Weights of a small audio captioner: log mel input, decoder layers 7.
Rows from block 4 of the text decoder of a small audio captioner, named by matrix and row number. Rows with one number belong to one neuron. Each number is 500 + 40 x the weight over its row's rms, rounded and kept within 0 to 999. All counts start at 0. Numbers have three digits each.
After each neuron's rows are labels from the 100 texts, of 14976, where the neuron reaches its highest value: "tokens" is the input token at the peak. Only what is clearly more common there than usual is listed. The data: synthesised imitations of 52 everyday sounds, one a clip. In brackets: how many of the 100, against the usual share in percent.
# fc1: MLP up (decoder.blocks.4.mlp.fc1.weight, 512x256), inputs 104-155
# fc2: MLP down (decoder.blocks.4.mlp.fc2.weight, 256x512, transposed), outputs 104-155

fc1.27:467542465474554500555477516515480501491553475530455495499471525521513539503495494501481429535507495504502463467527548531479497478514527477445488545495437489
fc2.27:534423531435427489505477473540467470564457449471464526458530485521511481440492544471527564451500501485509517502562483391556448495490519498548556439499551549
tokens: "o" (41 vs 4.8)

fc1.231:614431473545520547533511463522592567588522470471511460554477476489463460510557454577506446539475490533525509489501532451475535515474554503420542554468553491
fc2.231:430530464535472507511512483521512402470481548526483486532538542518431561521519505439462575449520514454584463461469466464496402475481485471549454473516493526
tokens: "m" (55 vs 3.3); "g" (21 vs 1.7)

fc1.59:485509470574497490577480532569527423566501488515465507576496487561536557529511462498450506456543546484585518542487464446542452502443457492417498441439508580
fc2.59:550484532403494496537534450499437521464525489492456506476521466473507426523503536509463460520475441490498477469497499530519501485544498545509523583538511474
tokens: "i" (55 vs 8.7); "o" (27 vs 4.8)

fc1.458:509455469497574479507439518524477468471522466445587527569460520473482611527482489488550473491476539445447478552476438469473514510567463481522477472488496561
fc2.458:495537421572482417497467523493478478535501509473547466455487522487522503467617464478456497531463525498577540522549477486467482526539521515469455479548485536
tokens: "e" (42 vs 8.7); "o" (19 vs 4.8)

fc1.226:566542452500503504485462530559524538519489457537525557482539530571500549437519463502466529449477510417512465531498473522510456463491512454483513505504509477
fc2.226:527477474469534383547466527538509508535498551562465447563497493448498559528442520483539473483565520491460496518520466494494495520479492527496459497497458499
tokens: "t" (18 vs 5.3); "o" (16 vs 4.8)

fc1.193:603511581562526572479558557467468443477484570486497503491485495527526542483499454526514471547477518521477504532479492455529496406559574512518446511586522543
fc2.193:512457513534527570483587463549523436392534493513510508493581446501524527475381457543535404516488512492447519512465498458533446410505529505501493495530471481
tokens: "t" (77 vs 5.3); "d" (23 vs 1.1)

fc1.180:528482465552515515481531487441457514531584456517521445535451479516519531532500434480437426528501431630518491484533521517545475458484577519594466500519518482
fc2.180:490526455509492501523498542469507468478431492504533498542545514461505528509516516448547501477482462459488472529519539454489488516512441503419521570546496468
tokens: "a" (100 vs 4.3)

fc1.268:498526577543455472500486518463413474506504497474514513448531523599535446585525479490474476473452498546491478485533460466439470549465479498500454525497471457
fc2.268:494478547450500553565531525507487512510539558545478495501534498530486537516554536550493525477557453446524461467431434545516526455451479479532468523524468513
tokens: "n" (24 vs 6.7); "g" (22 vs 1.7); "s" (18 vs 2.6); "h" (14 vs 3.8)

fc1.385:534505535497531531430499511511550503506442520492540504607481531527462459562490562535493489501492502418573477494489451575497515479445487452474485469540513533
fc2.385:530504500502464490541459506443459531500527496513533521431539499559537517457474450438476488516497495566441423460534507454472497444476494530482508511517510400
tokens: "f" (67 vs 1); "h" (14 vs 3.8); "c" (7 vs 1.8)

fc1.294:504504490453497473528510523512507505452538469447520498550454500539430446436520494539461500526509510529456472456461513568493477486474448481435513527501501569
fc2.294:509496458453432411542522493525469457516478566486459517462549484495490473553469478449512491516445537401528509511504447487510482534524486565467454500479451478
tokens: "m" (48 vs 3.3); "p" (8 vs 2); "g" (7 vs 1.7)

fc1.238:549469517452522438476479536486481451440519540530478586472533481457554521481486537505571491473515558518491459536474499414554483484549494577462441552581549474
fc2.238:457483493461439537521523460473579477490457449615493569515516578573552524494487506508474465447489485524503503554548530512521591458514507547468613537424467537
tokens: "l" (60 vs 2.5)

fc1.457:485458451514437506446461489532500558476482544451548432495464478507512493449558464486593544522538475561541523473530469449540442428569528473486521492523547435
fc2.457:540574516504530558514424417470494477546552503484509508476547541535501446455406565486472520501486515543560524512554579517445545526412494535491557475401475513
tokens: "e" (29 vs 8.7); " " (27 vs 12); "n" (20 vs 6.7); "<end>" (9 vs 3.2)

fc1.169:487505514498425506484525421519497452483513558536546567516418564489518510487462491539504475441505508473528582527489597394460547493437487479489509526565435387
fc2.169:515552445524446470463480590453476548531508432454438465475545498595492542547525486439537520504519465525456413438538463572536487507521496509457510534472570512
tokens: "<end>" (47 vs 3.2); "p" (25 vs 2); "c" (10 vs 1.8)

fc1.511:488495499506467451500516521483446523500502456601566615472547485548473514507446487499508466396479459552493484470479466496496455474414525499426475534455511497
fc2.511:520457451474528516532493478451491589514494514520537442527505509481521500546513468472532441506479564461503471482526462521492468556494435469440534529493497526
tokens: "a" (59 vs 4.3); "c" (31 vs 1.8)

fc1.5:523526551432504506495496582549488560475562525500544517455545535514539485473449551505530505515562559483464545464526455511465523524462498555529519442484469483
fc2.5:475471491499461480532561581485446477449516545504491501524526498448560524477535542527548502600505515542453512507470421497535483481512469523550462538465491448
tokens: "c" (95 vs 1.8)

fc1.322:515532498457485501521462564456512403556518540417498453501446429486418599529476400588504490513472479561513523412495415504474505569491439491605443535494522478
fc2.322:522519483526536581543542532512542563467457487502528471556438522505527472495509550431480504533464495469542499554499468461497503463455499516483489494521453446
tokens: "a" (62 vs 4.3); "u" (27 vs 2.8)

fc1.87:455543460491522512485458489483520519474565486512527492470403545454554506456480552519531513445427572485494531549484541473475558515459440587464491509471469432
fc2.87:528455519450529559536579521452479399515494533560530502500516467458445476546491546463510450552541471550554505481514491524523551406499551523478468559563520472
tokens: " " (83 vs 12); "l" (16 vs 2.5)

fc1.371:472474449448562519461480486503516467449431481545527504477488455446521469411520506497482501442499530609484449478528439493498482521519524498568429502541509469
fc2.371:597532560499445535549489492486488522585476507468489474527471509487516497571519488470556568554492494423523484452552485459484498485486479506440487489468517526
tokens: "u" (46 vs 2.8); "r" (22 vs 7.1); "m" (11 vs 3.3); "z" (10 vs 0.4)

fc1.198:470399509525468555478448474498566523445496410544455465534571483561458418503545527504557470498512504465531476540503505505546450515534503508468496531520481470
fc2.198:492582472528563485511515471459455485497499512425481521501481495430466564456452473530398523516483514493437518468491471495432458489497462504532488459541505554
tokens: "u" (21 vs 2.8); "d" (9 vs 1.1)

fc1.425:518450491544504586489470522523517491523488432495572477417438530504500447540496462502447430538545472501521493489501491502565505539490476467425518520507461406
fc2.425:489510480512555457599557460465472545429488541494483501493532479522531545525464475490451537463439515506477514491532473462503506440520475569553419491530557592
tokens: "q" (57 vs 0.9); "<end>" (19 vs 3.2); "u" (18 vs 2.8)

fc1.40:489444540428457418437509449477494375478489478504542552473530475562542520500475464537490463485459573441468538484552461472488439496563574530543480467477445455
fc2.40:486502471573501521514496492539510578525537563400509506575488500473455508520492531462512484519485487561513497449467519495514582471491492529461556500492596488
tokens: "," (56 vs 4.7); "m" (14 vs 3.3); "g" (9 vs 1.7); "z" (7 vs 0.4)

fc1.355:542503521484573518545563512487556512489545439557535425539526538532523528450554589472507527493527511511450498493558446536503515485544557440410436526451494592
fc2.355:480549510498490494481467596549548522486531545485473539473450468374448516475440451460475486515545510524461508527508472446412454531485521468526519504536472480
tokens: "r" (17 vs 7.1)

fc1.123:498466453429522485497493531522536555507485525465519568496503476520448524565505534444547535546393548506476492550511450420511526522599474532470470516481539502
fc2.123:489506518492421503497481518509482445502464516439429493537550509498510480453525508513467567517590452466519520483433503499435483470480476475483526484549425460
tokens: "<end>" (10 vs 3.2)

fc1.484:518514492542503508516516514473565477516520473494453432528463449440499488529488513490543534460508445596552506502487535484404562538456465567484459446560487507
fc2.484:460479501471532446509491475473467554413472623528563541456553489540481518534568505484441445513540528493483522482519455489576453399512511520465482543484478492
tokens: "u" (35 vs 2.8); "w" (20 vs 2.5); "h" (13 vs 3.8); "l" (12 vs 2.5)

fc1.216:505481479490522377491483508436486553476471459505463551456523480502593475450472545514509464486515508450506529561495565438542549525510526490462504544519496519
fc2.216:574455535529521469492513471382513498495476552522475459515463511505546515467502525487547557495445490524484523471496440488533515467466504485468564467498535536
tokens: "b" (22 vs 2.3); "m" (19 vs 3.3); "r" (15 vs 7.1); "l" (13 vs 2.5)

fc1.228:477530542483524433495553583419558501470544492500481493559539481478487445470528475472524528496536526495560507473511427471511475487557520470520431400535495480
fc2.228:528495439475460517488542462536441532592475490529532536502503503538535494507499490491496517488470533559505387515487503499499509536416466529495498565486520564
tokens: "a" (32 vs 4.3); "q" (10 vs 0.9)

fc1.206:525480472516441485531533532436516488508470496453467442411493540540540549547501493546453510540539512562491541523550525469464539495531524504443467485531493490
fc2.206:485472539538549482426538476439519489527485502503487480531520482532482483491423460489530493545516515471491505495569543545485484493457496462537521460510511514
tokens: "p" (28 vs 2)

fc1.31:568456432523587510573465440570450421524445520495562512452507469503489483526485537390489541500533462451504513535484497451496465502466503543450486541571597571
fc2.31:505472499464528476474555443561465398549522522507482494473531461491449524521500552460457523497491550489474561491507474438538570506446507507530471556462561492
tokens: "t" (41 vs 5.3); "c" (30 vs 1.8); "g" (23 vs 1.7)

fc1.119:509517582518547504525527471484479467535523530524474538519506461539568577493486463547496465504529555494491551557515490476444480491556531529412540440488497510
fc2.119:453432493500514497452459479551432566506506433500442505511523566505444458519527531507492512486489502482567542475482470568510457488569481465523499493529509462
tokens: "a" (11 vs 4.3)

fc1.154:476506578442446511558538438479478488514485476490530492503505526527495464538500484495508445473601454538481464514500420506485473546565484547486472549477475501
fc2.154:461469470545434534441508540527477548564524546505526546452517474519502475420529548599523507508538570496540544507485527445508446492465531597529553524452443492
tokens: "b" (13 vs 2.3)

fc1.106:527502463506464593461482457471540448433567459416603505471469533508506466503440483552466545472553494495525461545619520527494556461520483447500512522442520402
fc2.106:508506519485508525495455416503511507488517488557489516463468533511493595546475457488530545527529506579501460502537507496440462497572499425410487477490520449
tokens: "s" (60 vs 2.6); "c" (14 vs 1.8); "g" (7 vs 1.7)

fc1.423:473435456452441467509492574525511468521486472486494531535536536524533552513512551475533463488500499460478556511481553513547433504559596543487437524494479459
fc2.423:446526554524491519474513433463491511481529565516492466465521576527443554528517498483437487498470557557459476456471503504467540444426379542533518544455494573
tokens: "e" (67 vs 8.7)

fc1.344:455473537446444481506448569384440479557520463489511466508400498544529489524465518461500575465523487507563440534603436458522498464582496443506455505549499457
fc2.344:508552464535571494491566474527535481454483515553558528463584516491457531536521486519443459545484556443503558498394566525485539474472525551561608530429485546
tokens: "n" (43 vs 6.7); "l" (23 vs 2.5); "t" (19 vs 5.3)

fc1.65:477442509544452454485501508478495412547505534511503524510482435446491513502509548428465523509461459562529489501551451492452549497534528488527518573533451562
fc2.65:484528496494519564535570481555590572425533458514503460524498502583565490502478533548590474509495525501446539535437482451498463518476452551475484507468539451
tokens: "r" (100 vs 7.1)

fc1.439:485568470466545585573540580520477474554525520507533531507489452530418500437360494454489515507480415430486486577491484512491491435476497530522493493546471474
fc2.439:531488557531481486429430420506451531503471426527474417502494544486532456569539435488506484514494556494541504497520556534522491489495526567540506490482480519
tokens: "<end>" (18 vs 3.2); "m" (15 vs 3.3); "s" (12 vs 2.6)

fc1.39:477502467545603499533562547502421501497504518580471447560490520531593464393513457487500458486446530451453510400482549480543481420504484451542519551483432534
fc2.39:517535501515521437557491454474590454467592477398486566469473458535470532505445521537493541491537437524503475564477413537432524644515566596475434508502544458
tokens: "o" (35 vs 4.8); "i" (27 vs 8.7); "," (21 vs 4.7)

fc1.359:531492467485495499542486514508532497500379517458504540441533480545584479446502516438516516471532505490487543522522475448444592559445490523513533499541463543
fc2.359:505491488510470498522525535417436530487535527516406524510457426461526520441490569541524532472502455499462487476532532452527561498450519493439514483564467475
tokens: "l" (87 vs 2.5)

fc1.442:495555459508543494481509484443546488498520472462458483524537430497489475501515522515441518540486460476471529487474453456525509488506485531535541548476527469
fc2.442:438542483499548516504485569541451509478544554489551485504495527487456486495526573417482526482493526571503556462525510507507529565469519515484462472494513537
tokens: "t" (43 vs 5.3); "l" (18 vs 2.5); "o" (16 vs 4.8)

fc1.47:478562548436536507558546500490440485545592571467545518531505473455498503503535474492495564425507514480525438552471512478488474538590579486482443504500520512
fc2.47:481516546464442550520496487462418529557524507493578549472426471479480512566548475508450511497507491502471491483464473480500490496577566462529492516498427582
tokens: "n" (96 vs 6.7)

fc1.209:450547555437597494458472563519455563421437521580517552441449462531489483498524493621488556554490520539503467484500422424482551481505470538500469535478530460
fc2.209:532504546455564454483504529512525495511462381456498498432478448497487471461476503530438442542527534579504434515450456516487557484471435500499523463437500535
tokens: "q" (100 vs 0.9)

fc1.293:463490500450426517550524497498456478503548555420536502439501552492508444503538478593563452423497535542467470432560504497464482525434513533495532492520443538
fc2.293:515510591541533517540491440529452532552575460574424497465498508458555481478473629444538512590490441499488499412513504490476509543549439525518386485484505476
tokens: "m" (34 vs 3.3); "g" (13 vs 1.7); "z" (13 vs 0.4); "k" (8 vs 1)

fc1.362:492531521506531549474506569549421484477401535428531481482483497525480466493473477376521558435535544478537509488493525441536500544536502470463474471488496436
fc2.362:449459479502455492553490490553536521489535472492552467562435487438484439479546533652535473543455404478513543589561525535463486474429523538504468537445504524
tokens: "e" (75 vs 8.7); "m" (15 vs 3.3)

fc1.88:483527454461448532540505476546530583460470495490463533501586494436507506509502541486483540548505522532475432536494524481460524533495497529527437538520443538
fc2.88:530558493492505486536424553485471486450540464587490501453505480526518531549466471501509484513516507467497509469485461477539439419457538519458529423384524520
tokens: "m" (42 vs 3.3); "e" (22 vs 8.7); "g" (12 vs 1.7)

fc1.157:520505514501486556597483478511533527466469544521499475464569453501596584499500480433452476475475487498555482514495564491471531529545471528513527489463465470
fc2.157:501519454524588445506516457503546469590454522516447524518526500538453524441483525498518483536490488493455530431500529568473475549388490481505528507486564445
tokens: "i" (91 vs 8.7)

fc1.282:471448497567553495456513501535502538502469449356432544477465515526516497457413460426484564507471460519445502532484505453476532447514556487463491474525476518
fc2.282:560542546479534450526505427571493498530553386426498520480498503543493506516472501419507493572543550573503469505482500545492518438494492551498496497485573547
tokens: "p" (100 vs 2)

fc1.149:510507471508538516506426583471519559463516462522495457578478486483448525486530460487501493534562544537511523416471536491523477478542415478541472495550459450
fc2.149:522542519498561449485525500559552510477475469490576414504467500474506515469474482434474477457544515506404475480522439493483495533529453474516453457511490472
tokens: "l" (65 vs 2.5); "a" (17 vs 4.3); "k" (15 vs 1)

fc1.262:534472513478460536553431571549539524595470489409543459450459485530506474462475512475481550505533489503540536523464560488495481496504483416500525523492507452
fc2.262:517532513529452543481506497485471473374511509521452539571555527511502509525594505513443490470481510458478426494577445506538533531476578525464477479504517504
tokens: "g" (21 vs 1.7); "m" (14 vs 3.3)

fc1.489:494478432559479479494497453487501540501580447563464484509533412520471574557504451476439585547469528549515558509497494470479540475482509501480459449548502513
fc2.489:532509522464521499516521547465486472526472524449508526463501521566497535479452561474508441466498509481566475509471486460552436537581501499485556508428402550
tokens: "g" (54 vs 1.7); "n" (14 vs 6.7); "m" (12 vs 3.3); "p" (10 vs 2)

fc1.380:497400515472569475519553524495509489525526443470491450498540559582475488445450547519462497507540513451410491534571505452478517523548487531537515591527524483
fc2.380:530618508596425448452507468491512523486511595493536525483436437482509490541512458461522468504540496526558499485486489544489502472467520505475453454489466564
tokens: "<end>" (49 vs 3.2); "e" (24 vs 8.7); "p" (9 vs 2)

fc1.255:493482471472599472463497499510454563565487484440538500488440521447516527435498504474524494447508569412522475412521504566483555435466479483527486466531506535
fc2.255:497468536522524453541464523498579470431535443438421461538501482522570463541478531531516509560509550550480464489522482407492454568552549504526477530496488440
tokens: "," (36 vs 4.7); "n" (30 vs 6.7); "d" (11 vs 1.1); "m" (8 vs 3.3)

fc1.316:576517442541597377444503479532527477454496528478481506458544484459439582418523511513537516466512522475607488477451488427481565484519446497503470556506483496
fc2.316:468442562575408491477416493444484497491507507501487487534466524508512499542522496574540461534494541580455541531492476496491519478557498460475569498485550470
tokens: "n" (29 vs 6.7); "d" (20 vs 1.1); "g" (15 vs 1.7); "<end>" (13 vs 3.2)

fc1.319:462472461491483478475435524490499452456469533516499517531458527509514439454505602554447396500503491492438523497517543526423550525499478499461619460531589452
fc2.319:467515451545442463554509453436435502590543547451452601483490516515465482536477509465551493398471482514604488457509551459509499476470498460470511456503527522
tokens: "t" (26 vs 5.3); "k" (24 vs 1)

fc1.151:510458516550511443500516503498491553466451502507474464433498476480529520499514450517500544486535514488556485436516464412579523469487472446492498505494522453
fc2.151:533549496530464531533434495525545430465569514448463437509421496574488494487491523540566517513461475523475548506516470541440518554532499474565455510464470498
tokens: "g" (28 vs 1.7); "n" (21 vs 6.7); "<end>" (12 vs 3.2); "k" (10 vs 1)

fc1.214:466559490464538530499520393492488462484489529519505511433497495540499510515460526479489550481469508483541572521499486530483544538483441416479537458519580436
fc2.214:475467520509535557507526560512507528525566497534496509559544464483498496488567493544480453469463511525464490516452452447471505454540522546466458553539420504
tokens: "a" (57 vs 4.3); "u" (17 vs 2.8); "<end>" (9 vs 3.2)

fc1.2:508453452475550449601574568475428525480462520549522424449498537569514501563523441524505581441476509452547445427524474529438502529473506514480472502497496571
fc2.2:528504570569435505452479510488543516497479434465483543516440500418506497492485546502512446481487513576478532564494502454557456509545470513482574543474537474
tokens: "s" (14 vs 2.6); "t" (12 vs 5.3); "g" (10 vs 1.7); "m" (9 vs 3.3)

fc1.437:511490562511507519525462545479502515493465532523560501508457491530484506495488439545514480524500561508453475445555446507465441510485523508456543489538491459
fc2.437:444449479434478471572539431518508449490504445451510484491464460501490482518480556496538571458538484479549434547412526515484521476529555439530502503496499537
tokens: "c" (24 vs 1.8); "q" (17 vs 0.9); "b" (12 vs 2.3)

fc1.288:480577507504517530454508457477482481428493471477502405417571489523482523512499522525446530530527553499474426514533504546533552519512481443528499543611486469
fc2.288:561475524544448529557504490496462507475489532569485443464544539587467539521454500485530427441475484511518504465476454427464509546539514522518531436406494532
tokens: "," (59 vs 4.7); "d" (14 vs 1.1); "m" (12 vs 3.3)

fc1.312:526564502526457452411504441527494475531482442500465575510486511528495526487509526466462464451558528533517424534514428486546445547539500520491465528526460424
fc2.312:495420549445528490512519498404484521482509497520551508510514516462516439530464521529520458533560499521467427500511524428470482581510426446548505535472535480
tokens: "<end>" (61 vs 3.2); "m" (9 vs 3.3); "d" (8 vs 1.1)

fc1.81:529485511445482471453528508465470512525444447529490561442555519499513508536459469569509471548543481478512610613501506469535409457471523519466461473489516495
fc2.81:528530526537537488435450488537491501528461483512550492493550482490505520544587569536440525526464489462456483519458495488545460555493596598504448557530492550
tokens: "f" (23 vs 1); "m" (8 vs 3.3)

fc1.298:503559522504524481460531492553552550520489518526471522516505559527471471529465509539560478482491539514531561364485513502500517501474545542493482444444423510
fc2.298:586429460463509475542529396491524519481502480588547541520488499447522497503553528507553432534518570554614475507506584471456531575431478502450490470442549526
tokens: " " (99 vs 12)

fc1.184:433479501485559520519490497523515579473505545529610496477460470478541463499524519525528571444497510471525472534513479493553510541426498457506386557491527499
fc2.184:568487546489492508515486510466515491474478500496454567446513483549495521584502381475499519548508429528473463455485502507391512435466478489491542486447487470
tokens: "g" (100 vs 1.7)

fc1.464:510547501489497464478487602505551469482526507501544507450557437473459553528505501438506506480505524556542463527498589534530511486559583506419443480479562500
fc2.464:566501531562462467520458600452451506546481481462467603479447477549414526532505464436506467474483513474532502463474569524445471492455543488482504512400593479
tokens: "n" (39 vs 6.7); "g" (36 vs 1.7); "m" (17 vs 3.3)

fc1.352:463483430498452535531540471481556413457559504507496575470547490503558456471509513503516513522496472539470540492458520499547497551518503444519542531512486445
fc2.352:481550467462498552488536532443557486511552498489462509531497475463525447487543516469540487464485456515450492519466514464507555485415478455465518519487465463
tokens: "e" (86 vs 8.7)

fc1.314:549473474530508533462566486429545501509523422532447443502525432546514476515531512458490427465502452481518396508515503503500531578540473459480480521530454447
fc2.314:459499535518440411536461468533454532532517606444501495520512606502507558507559487471504461528529550505434575490588466423431528457484429457502525467475529516
tokens: "o" (62 vs 4.8); "g" (19 vs 1.7)

fc1.77:473464464447480469477391527519481511542507500459470546458505548515499465482519461459469473446511546475462469513480427531448521567435515492507441443458588498
fc2.77:521557500462472588505539545476520486394542460529467493519527477464474472541474542524515536445532472524472501527509515461485524546495428595468524535547484463
tokens: "q" (8 vs 0.9)

fc1.22:528504525439517487485594490587484541455484559478472555483569465460483467501436501507517505483542493515436562481478540456487510479519640497448518463467475542
fc2.22:519487487450456435576539419460495549463474573481513519488474453511545504469516478478602372512539584526459509500479508537449545504474475502463477460489455541
tokens: "," (100 vs 4.7)

fc1.11:473512473574489546508509468597528503597518555558461493529449474464523480525500437542548544546532474516392484489525536420497506425555503535499503549462523613
fc2.11:554503480466462454477451523487514496475503523503503528523550401570560530530545524548523460514470564556500521445563413496463508471587485505505438486431547495
tokens: "m" (48 vs 3.3); "g" (24 vs 1.7); "s" (7 vs 2.6)

fc1.172:465461497396518459530544433424491560449555533568530487475494502465516569543519469505461484451431528464512479478463489476507451605448471551516558448462477517
fc2.172:514480611527493529517471556568469442526502430460472501508499464558497452463521500418507553508594475495499474486537564526479530410520480400463486573496525508
tokens: "<end>" (28 vs 3.2); "p" (21 vs 2); "," (18 vs 4.7); "d" (12 vs 1.1)

fc1.105:469530432519553518479470547535529493497459495480548504535488487511494430430509567542555455492508558484489530484641390466486525409479532455557512581517522474
fc2.105:443494559484570491489521532453478509441492451537550481539464519456568494543546504474491434558503481503450489509547496527482480545503498499522465459484483500
tokens: "c" (15 vs 1.8); "m" (11 vs 3.3)

fc1.261:539503463520483484499557534528492477487491511497513519509489443465579455413532518477498458452478465534443463492476518504463515521443518516465552492519500550
fc2.261:507524538533479429480461510480533429496517487532474575464484505500541526522470469462493446522510479530502507540541484505518523455423550503443509518446491496
tokens: "t" (78 vs 5.3); "p" (9 vs 2); "l" (9 vs 2.5)

fc1.96:511495589477565442458463517542466518468476475533512462541510475433560470488499514523442524464504522447427493534474544545474502595477480544523510429524464448
fc2.96:415503433538504478534531436472489481479472494500501512454518508537485495447463448472531478591516550527513517495497494469528501499544456540536487531532437402
tokens: " " (100 vs 12)

fc1.38:464470470524477512583462536530458529446494444437523518465474452500466571551422518502478514534583499519507477471419534477472508519475497384502530435534538505
fc2.38:564493484471554516492535472465524464562467560527461481519523503461495473457543460512465425487437493516503584566534449514558482471571468579439467512524482505
tokens: "s" (29 vs 2.6); "l" (21 vs 2.5); "<end>" (9 vs 3.2)

fc1.392:464493588491472436428473570516517557451528542564529578373460435503476541513498546524480562557484475500498526532465508463432533560544443546518438557478565521
fc2.392:502492541518458458514530503514560511488501461513514542476450491487431457475473525526436491509489486522457518506396463477521542478584481399507452485432534537
tokens: "h" (93 vs 3.8); "q" (7 vs 0.9)

fc1.363:458451515480522555461548476487472470525518537421540513499485494512562466414544467469447523537504472535518530520436533536509444558514463486469486502529468519
fc2.363:449476516488475463506478473526517479507450542569478525503530525517457520478501541488555480460441571478469484485553450513454506518523510468500470544491470575
tokens: "s" (18 vs 2.6); "<end>" (7 vs 3.2)

fc1.173:529569545529506447518592488427482425560539548520486563551472477525453506494513426448507478486549454509479496465602461427511456554521482483509540475489538471
fc2.173:535425537505487495465488494457541510479514493509488411466545517517529517551493544506528474503480488529482489390429425537418551487554513510522448531459417435
tokens: "n" (98 vs 6.7)

fc1.196:563489494556485470516549416494494538551540537454491450539482523418467505482477552461455453467605490533461560492547538498423527519513592485470504522484475567
fc2.196:419478490439541511480459552519536525518543438489514521467531497548515484526472422573529533513487517524544475547473477480426468565456442606501448508491541427
tokens: "m" (64 vs 3.3); "o" (11 vs 4.8)

fc1.103:528492501507523535516506487447569477507472553559454472450450525481539484494513479499558497565515539538489441581508454575544475527429519576509469510435501484
fc2.103:426521522419548464528590503505398457476428501436579496457535487536467596504551526458444529428506475507515569522470498500487519442598427494537506458554506482
tokens: "m" (52 vs 3.3); "g" (10 vs 1.7)

fc1.251:460556470509464502463574514472511482521509472467390542490526520535486526481479438495494457517516416525433469518478448468541494632471572570513497515537485405
fc2.251:551437507524532447522525440480582497477465479450510427548476497537532430494514595454450536490503560553511466519534498568456507511512519450430500528450520442
tokens: "o" (34 vs 4.8); "r" (26 vs 7.1)

fc1.354:595492556463479522449499498543529548453522527470564551432560507476552454493503510531446505494567509561503559500496530404467470541528513479475438489509471481
fc2.354:510487439508439486487497511423520462458450496512428493515530486487547537553518609478518489430442441401527495442535543501574440444488525474507508464392497538
tokens: "f" (10 vs 1); "u" (9 vs 2.8)

fc1.353:536472505476497537478492502437524426455461513494553526507486530541554462486531490542503483480442480520508524545504454498448490477521539527530500502490403506
fc2.353:527438557571545490550546438475499449557488432597507450493518443538469519531479486492451409463493514514534541530538477419446461526460449517573525515495475496
tokens: "c" (7 vs 1.8)

fc1.9:612499413456523497453519491550469513556539513525466553473571520496537572541557490464518496510528476531465585463516475443472485550448461546475524507434528497
fc2.9:479503552560565504548489565444583578442474535461547476457455447498445449525457489492530480433447502490527460563460503481532481483598514543527496488549501542
tokens: "o" (31 vs 4.8); " " (28 vs 12)

fc1.68:552528483540404472500513498465481557502454474476577506478508480499534533523621474454401518525551534505492522554459531451498504471515520507432497449560451442
fc2.68:480538557507480538420458463526547485468487552527455495544503492476439471456431555543524465463465452484499511442484482553552461549454461475565479518430506550
tokens: "h" (98 vs 3.8)

fc1.219:535562483478504496496502529540498455510544443560521579493505515410512505467499546542484461523528528459533408482526548458546498434511546489487536448466454492
fc2.219:542441489478500510502483497494482461587428424458443460482517517475450511521489407518471547469487508550462516521489437506491434463492532567453489540572530530
tokens: "a" (91 vs 4.3)

fc1.376:511488469561421456568526489511514491568559534525467436491546550516519515547549506515491544504537550475471602487506476505472560527516450540485516479551552463
fc2.376:528484490486427568505537572514494557509500497530431487517496485506524476489442567527500561452401444462534488487582456571567558556512504513555497521544520429
tokens: "h" (51 vs 3.8); "g" (33 vs 1.7)

fc1.310:563516513475527488533486520567530551475469473499504582541454583478534520459548571472472476471442461519457511415520459457455540541554521485477442444537510464
fc2.310:458547547452430554544464506510492467539506441500538475468520420545507489449407485516567510552540510470455527491531504571513545495509492493543482544462543425
tokens: " " (53 vs 12); "o" (11 vs 4.8); "g" (8 vs 1.7)

fc1.137:525512509399559524501417433501552597508492529560509497513475591475500498456501555480500485454472434505470522468496526542496577493488458549557505531466504513
fc2.137:522463506490507516510546515529472437471524495471521482501514443520502533511444454467458485497510590459482432519449513417493464552522573423459527541545462505
tokens: "u" (98 vs 2.8)

fc1.357:508485544502493504498536539556479538510528466514577519531465534588516574557503546526460472452508491507502515455474501507446469445462541515463439493507486517
fc2.357:499497553517439454525532461491511513507484522539596525517466561469517544551574454527487423489459535549528496427435415549468442501460542468446487577517534485
tokens: "u" (79 vs 2.8); "n" (16 vs 6.7)

fc1.98:471528507497555513465482537548509516437508466516524426502437526500553528496540559536501505524518415497490549465531467519543525527454534479476504474464480461
fc2.98:517511486515489499556558451476523464525505465516460525502509455478506442461499434523480534532517518470559506497522529477537516466480471506480400533484520459
tokens: "h" (31 vs 3.8)